{
  "dataset": "pictures of board games with random positions, seen at a slant",
  "horizontal_flip": true,
  "questions_per_image": 8,
  "encoder_stem": "single",
  "fusion": "prefix",
  "fusion_encoder_qk_norm": false,
  "fusion_encoder_layer_scale_init": 1.0,
  "residual_init": "scaled_by_depth",
  "lr": 0.0021,
  "grad_clip": 3.0,
  "batch_size": 384,
  "epochs": 11.0,
  "adamw_weight_decay_other_params": 0.05
}
Rows from block 3 of the fusion encoder, named by matrix and row number. Rows with one number belong to one neuron. Each number is 50 + 10 x the weight over its row's rms, rounded and kept within 0 to 99. All counts start at 0. After the name is the row's rms in percent of the matrix's.
# fc1: MLP up (fusion_encoder.blocks.3.mlp.fc1.weight, 384x192), inputs 96-191
# fc2: MLP down (fusion_encoder.blocks.3.mlp.fc2.weight, 192x384, transposed), outputs 96-191
fc1.336 081:55 56 41 59 63 50 52 35 47 50 47 59 51 45 58 46 49 76 69 45 61 43 40 50 49 60 48 53 37 58 66 48 70 42 57 37 62 42 43 55 54 48 36 40 41 50 58 34 37 47 58 56 57 47 63 45 44 42 43 59 47 57 52 52 34 41 47 52 57 55 38 47 52 27 45 38 44 52 34 54 46 25 41 55 67 66 53 54 53 41 43 64 51 58 52 61
fc2.336 079:55 45 43 44 47 42 46 59 57 37 49 51 57 48 68 59 47 47 45 43 26 35 59 54 36 45 45 61 58 43 51 33 49 55 48 74 39 48 47 45 53 40 62 58 54 47 57 74 47 43 42 50 54 60 34 59 37 54 45 50 50 70 47 43 37 58 65 43 40 63 36 62 47 68 57 32 64 57 44 56 49 50 56 52 31 48 54 45 42 39 57 57 58 51 53 40
fc1.337 078:56 52 41 64 38 62 62 46 44 49 46 56 65 50 27 62 45 69 45 60 60 42 51 45 66 49 42 46 69 35 48 37 58 58 55 41 49 40 32 66 44 49 49 52 55 54 46 42 58 39 54 61 51 47 39 47 39 45 74 40 49 36 45 45 52 43 25 43 31 45 47 53 59 60 47 60 37 59 56 43 50 41 38 54 59 63 52 53 38 42 42 59 44 59 36 47
fc2.337 076:49 37 33 42 48 27 47 47 54 45 55 38 39 47 67 24 51 58 56 38 46 59 38 51 46 54 46 41 58 54 45 47 50 43 56 43 70 45 59 32 51 47 48 58 66 53 43 45 56 56 51 43 61 64 47 50 49 46 34 68 47 72 55 55 35 65 65 58 31 50 48 37 42 29 55 39 53 50 46 54 39 69 55 55 33 49 44 48 74 52 57 60 69 42 55 53
fc1.338 076:41 55 48 57 52 52 58 40 52 61 34 47 38 44 46 59 53 46 42 37 39 59 43 50 61 34 49 39 58 44 52 42 37 50 46 43 42 42 54 40 45 55 41 70 48 58 59 51 55 52 53 70 39 38 53 57 44 43 43 34 52 47 43 43 68 44 46 50 43 57 59 26 44 61 56 52 37 49 46 52 54 33 52 28 38 46 41 56 54 36 37 49 61 55 46 62
fc2.338 072:66 58 43 52 48 42 49 70 57 43 81 46 45 54 38 29 51 35 61 44 68 39 62 43 43 65 55 47 36 48 54 49 61 42 53 52 39 50 43 47 59 48 48 34 53 58 48 55 49 59 39 35 58 49 55 45 52 46 58 50 50 34 38 63 45 52 32 59 60 38 50 75 56 44 47 43 62 41 57 49 44 47 41 48 62 53 50 36 55 41 38 71 55 37 42 42
fc1.339 079:40 39 53 40 38 53 36 57 46 36 48 44 53 64 55 54 56 63 54 50 49 57 50 52 26 51 46 49 38 62 60 52 49 44 49 58 46 38 50 58 45 41 40 67 45 56 40 53 46 51 56 51 49 57 69 58 38 53 37 56 49 41 52 43 39 56 67 53 72 45 61 49 63 42 42 53 53 39 47 49 47 61 63 58 52 70 35 46 64 44 48 50 42 51 48 47
fc2.339 087:52 50 48 58 54 64 57 53 61 40 35 55 48 43 50 47 52 54 37 52 46 55 51 43 72 47 53 38 60 43 37 57 50 36 44 49 50 56 37 69 42 55 51 60 62 60 53 48 41 33 50 43 62 59 65 48 60 40 59 51 58 64 67 64 51 63 43 55 26 59 49 52 47 56 58 59 37 43 62 52 31 37 44 50 35 54 50 46 42 42 50 58 64 41 41 51
fc1.340 117:37 45 30 41 60 45 41 61 35 55 46 45 39 45 15 64 62 44 44 40 55 58 52 66 50 57 51 58 38 67 32 46 49 58 40 37 42 61 46 53 56 60 52 37 39 45 54 49 47 45 47 38 53 59 57 59 50 44 43 57 30 49 60 53 50 42 57 33 55 44 70 71 58 47 64 48 59 48 39 50 47 64 64 50 52 58 46 45 53 57 48 36 49 45 47 49
fc2.340 122:53 54 51 62 46 55 52 52 66 50 44 42 56 43 59 51 30 52 53 51 61 51 44 50 47 46 43 41 60 58 53 37 60 48 68 54 41 53 54 44 42 48 50 54 57 41 50 56 53 46 60 43 52 58 51 53 55 60 28 37 45 51 34 44 58 75 59 64 32 59 37 36 43 40 58 48 55 57 56 43 63 44 34 36 56 29 54 42 46 26 55 49 65 42 53 44
fc1.341 085:50 41 65 45 56 40 54 65 38 65 45 61 59 41 45 51 42 50 54 52 33 54 62 46 53 37 58 37 45 77 40 56 52 51 36 37 50 67 42 36 64 58 68 44 40 62 36 45 41 29 44 38 63 47 31 69 40 52 35 39 41 55 49 43 75 32 60 67 23 36 50 65 49 45 49 52 61 46 61 42 37 58 46 56 60 64 67 46 50 51 45 52 38 45 44 36
fc2.341 088:59 40 49 48 53 62 42 38 46 42 52 39 41 59 39 55 60 52 33 51 52 67 52 54 40 60 33 47 48 27 60 27 49 48 64 52 44 43 54 59 43 43 31 43 40 30 76 61 58 56 52 58 37 53 64 28 58 59 71 67 50 53 55 42 33 61 48 44 77 58 47 43 67 57 62 48 46 46 47 42 60 49 47 27 48 39 39 42 58 60 58 38 57 43 55 61
fc1.342 119:26 64 40 64 55 65 40 59 52 63 48 36 34 58 48 44 57 42 57 51 50 50 46 56 44 59 37 50 58 44 50 82 33 44 32 75 63 47 59 79 55 59 33 38 26 40 47 53 52 56 39 45 60 59 56 59 64 34 48 68 46 38 42 55 53 44 52 53 48 49 62 47 42 59 54 39 59 38 53 52 64 54 61 46 43 49 42 60 36 54 46 55 40 45 48 46
fc2.342 118:63 35 62 62 45 42 46 54 60 43 38 46 78 58 50 71 46 51 55 58 58 41 37 43 69 47 55 39 48 37 53 42 46 66 54 34 37 57 43 32 36 45 43 49 59 58 39 43 57 41 63 54 47 54 55 68 41 46 29 41 44 66 69 47 45 51 54 54 37 41 52 36 48 44 49 47 39 61 38 42 39 48 43 38 68 37 41 57 54 51 56 56 68 44 49 50
fc1.343 114:35 32 39 61 50 46 50 33 57 77 40 57 60 57 55 62 63 57 61 45 33 49 60 60 55 65 43 40 56 65 44 46 59 41 43 82 69 24 46 58 36 52 41 49 61 41 56 48 61 63 48 50 52 50 43 45 64 42 48 51 53 37 50 49 47 50 48 61 67 44 56 47 53 42 31 41 65 38 36 54 47 53 61 21 51 47 50 61 47 36 61 42 48 41 61 53
fc2.343 131:33 68 56 68 36 44 56 42 32 50 34 33 65 51 64 31 52 46 49 48 47 33 52 46 61 77 60 58 44 48 41 48 64 55 56 48 56 56 46 38 54 53 54 55 44 56 47 42 39 42 36 47 60 40 61 58 34 39 39 50 44 26 57 39 50 59 44 49 40 60 57 59 55 52 39 31 54 38 50 56 58 57 52 59 48 43 58 47 50 44 49 28 61 49 41 52
fc1.344 076:29 30 45 54 44 45 51 56 42 62 53 54 28 51 56 70 59 56 36 38 56 51 57 49 63 44 75 61 35 41 44 39 52 33 40 52 52 52 51 60 63 38 30 55 45 45 47 54 61 67 40 56 51 56 33 60 49 54 57 54 47 36 33 67 55 70 57 61 46 50 40 52 44 58 32 65 50 57 57 58 60 53 45 57 42 48 36 42 52 56 60 52 62 55 44 52
fc2.344 077:71 62 53 49 64 53 46 32 54 46 32 46 71 42 50 33 47 45 69 53 51 51 44 68 45 40 41 58 66 69 41 63 38 52 60 45 48 44 47 39 22 62 62 37 62 63 38 45 45 53 53 49 55 51 72 46 56 44 37 48 51 49 48 38 30 48 47 50 39 45 56 54 62 43 60 40 47 47 41 45 43 33 39 54 62 37 59 51 50 50 52 74 37 41 54 40
fc1.345 154:50 71 70 35 41 42 66 72 55 56 59 62 54 51 37 56 51 77 53 43 49 50 41 71 64 60 42 45 38 53 36 37 48 40 40 50 42 44 54 39 44 52 62 40 53 37 49 40 49 41 44 57 54 51 26 55 72 51 36 36 65 34 54 54 54 40 40 47 54 50 73 61 38 49 49 37 53 46 52 59 47 55 52 52 40 36 46 51 40 60 52 65 44 39 45 50
fc2.345 138:40 52 55 32 59 55 45 58 52 54 64 53 41 30 64 47 44 46 47 46 49 41 49 24 62 55 64 53 46 48 54 40 53 24 50 69 63 39 45 65 39 68 52 46 48 59 57 50 50 25 57 61 33 50 63 54 47 50 56 55 24 33 52 64 37 51 55 40 65 41 42 58 56 60 56 56 57 44 40 59 32 39 63 40 52 48 48 40 39 39 42 39 52 50 42 56
fc1.346 066:33 42 70 34 57 46 30 68 47 65 53 38 56 40 66 40 45 41 47 40 53 59 38 59 56 58 48 47 44 54 42 36 41 50 51 54 52 70 50 57 49 42 54 43 55 51 68 40 51 39 41 58 59 64 66 56 41 31 31 51 49 35 40 67 50 55 57 29 32 49 47 40 71 43 63 33 80 40 57 35 53 59 53 57 52 54 42 55 28 31 46 70 57 47 43 57
fc2.346 065:50 61 49 53 43 50 73 56 43 39 45 50 30 52 33 58 45 45 53 59 43 34 66 53 34 33 40 31 65 45 57 60 58 55 53 35 44 47 47 53 54 58 42 59 21 52 59 62 52 58 51 49 40 38 43 52 54 76 54 50 47 53 57 51 57 71 42 60 74 61 43 63 37 60 53 72 34 74 40 51 45 47 50 44 57 61 61 33 57 51 48 39 49 70 52 64
fc1.347 119:58 59 65 76 29 52 32 60 47 43 36 47 33 30 34 46 34 41 48 37 52 55 44 57 58 42 47 34 35 66 38 53 46 55 52 45 57 36 59 54 47 53 43 52 32 47 49 61 45 55 32 56 48 50 77 36 40 46 49 35 53 39 41 43 38 40 64 50 43 45 57 41 53 47 46 48 50 67 43 52 44 40 44 39 63 54 59 62 63 44 48 53 48 60 52 34
fc2.347 108:68 54 41 43 47 67 63 42 54 45 34 28 64 70 54 51 63 52 71 52 38 40 38 49 39 60 40 70 51 46 52 60 65 48 48 36 32 52 40 66 54 37 41 42 62 55 64 41 50 37 59 62 48 47 55 49 39 50 28 42 39 60 42 56 59 61 51 49 47 59 53 49 52 49 55 61 57 32 59 64 58 52 42 55 35 44 52 40 41 48 57 70 48 48 51 50
fc1.348 079:57 44 60 49 50 72 40 45 28 55 46 65 42 65 49 48 52 55 43 43 70 38 37 49 60 43 72 41 34 73 59 58 46 55 66 49 52 59 57 40 52 55 35 50 44 53 57 44 47 57 45 51 48 49 58 46 49 39 48 58 56 45 36 60 35 51 59 58 52 50 30 39 39 42 55 32 57 51 45 59 46 60 46 52 43 57 63 41 67 54 40 34 49 63 56 40
fc2.348 080:51 61 36 49 45 42 59 54 54 41 56 37 51 50 40 60 30 48 48 67 43 50 46 53 36 56 45 64 64 42 42 40 51 52 53 59 53 53 43 53 31 48 52 52 63 59 39 75 46 51 42 52 48 48 57 40 46 59 42 56 51 53 59 56 52 38 28 36 61 53 54 66 38 64 44 49 47 51 49 49 68 48 56 41 69 50 58 68 55 50 52 41 51 48 49 37
fc1.349 093:53 52 54 56 47 52 66 50 65 43 47 42 35 53 77 59 48 37 38 48 45 61 67 71 36 64 25 68 64 56 44 58 34 26 45 52 61 65 52 55 69 40 43 52 47 66 41 68 40 44 45 33 35 45 37 32 63 55 57 61 46 41 64 73 43 52 45 44 39 46 35 32 45 51 53 57 47 47 56 45 57 49 39 62 45 51 38 44 37 35 52 53 44 56 43 53
fc2.349 093:45 21 48 48 38 47 50 34 55 29 49 61 53 55 30 39 64 60 66 42 49 47 46 47 30 36 71 51 34 52 36 54 37 73 48 54 49 31 53 53 44 44 44 40 52 56 47 46 60 51 71 58 57 44 50 48 38 60 68 52 73 54 60 35 39 44 50 74 56 63 57 53 47 57 55 23 50 45 49 48 48 36 51 53 65 55 52 54 51 63 49 65 43 55 37 48
fc1.350 061:59 47 61 71 53 37 64 64 57 34 67 51 69 52 40 58 40 38 48 60 54 42 54 56 61 65 59 51 52 53 45 56 56 55 42 44 79 35 53 33 60 34 52 33 65 45 56 47 50 41 45 45 20 72 52 62 63 41 48 43 41 64 47 61 41 68 53 49 69 57 56 44 49 55 42 41 37 66 51 51 53 62 62 50 37 70 53 36 52 67 46 53 55 42 42 51
fc2.350 062:42 61 39 48 46 66 40 33 45 47 30 58 56 45 54 49 60 53 51 61 54 46 53 53 40 45 48 51 49 60 48 36 42 33 51 44 28 68 59 44 38 50 49 45 52 47 56 45 40 56 56 45 68 54 45 41 48 69 49 60 57 36 47 40 62 42 35 38 54 35 52 62 41 44 51 50 64 45 50 26 48 63 38 32 59 47 67 54 67 54 48 44 59 47 55 42
fc1.351 125:48 57 40 42 31 61 64 56 53 57 60 48 38 33 41 36 34 80 48 40 51 46 62 55 51 55 52 52 65 62 54 69 49 36 64 51 47 43 59 62 35 41 54 43 40 37 73 40 33 55 47 70 49 56 58 32 52 58 48 60 49 42 41 31 52 54 54 43 71 48 61 59 56 44 54 51 52 37 66 45 65 55 52 51 69 43 54 36 65 63 51 57 56 51 64 33
fc2.351 110:60 58 49 73 67 53 47 58 29 28 43 53 50 66 55 61 47 43 46 65 41 46 40 46 52 66 54 38 41 29 63 49 44 61 35 58 66 37 64 58 50 51 36 50 17 50 49 45 60 58 48 50 44 42 34 43 47 49 39 57 53 46 61 51 51 52 62 57 52 50 43 33 54 50 58 46 39 59 49 68 51 37 50 65 37 61 47 57 54 38 53 31 56 49 54 54
fc1.352 095:43 63 48 63 47 54 69 60 41 61 53 30 45 45 56 47 51 39 45 34 48 53 51 56 36 39 35 55 50 67 44 29 62 40 54 44 65 55 60 47 53 54 47 43 45 46 50 53 55 44 56 63 51 57 58 58 55 31 40 56 45 38 48 51 39 68 32 39 58 45 46 43 66 50 41 43 43 60 43 69 53 54 59 41 49 55 33 46 50 58 56 50 59 35 65 76
fc2.352 110:47 55 53 53 37 53 43 33 55 38 44 63 57 55 57 47 61 38 69 61 54 45 53 57 37 59 55 42 40 35 43 39 48 57 65 36 40 67 58 52 38 57 55 44 62 35 52 44 56 50 51 54 48 43 57 44 39 57 57 44 64 61 38 51 55 34 48 49 38 37 56 44 46 56 45 52 67 58 50 32 47 53 39 65 48 38 46 50 69 50 29 53 59 59 37 47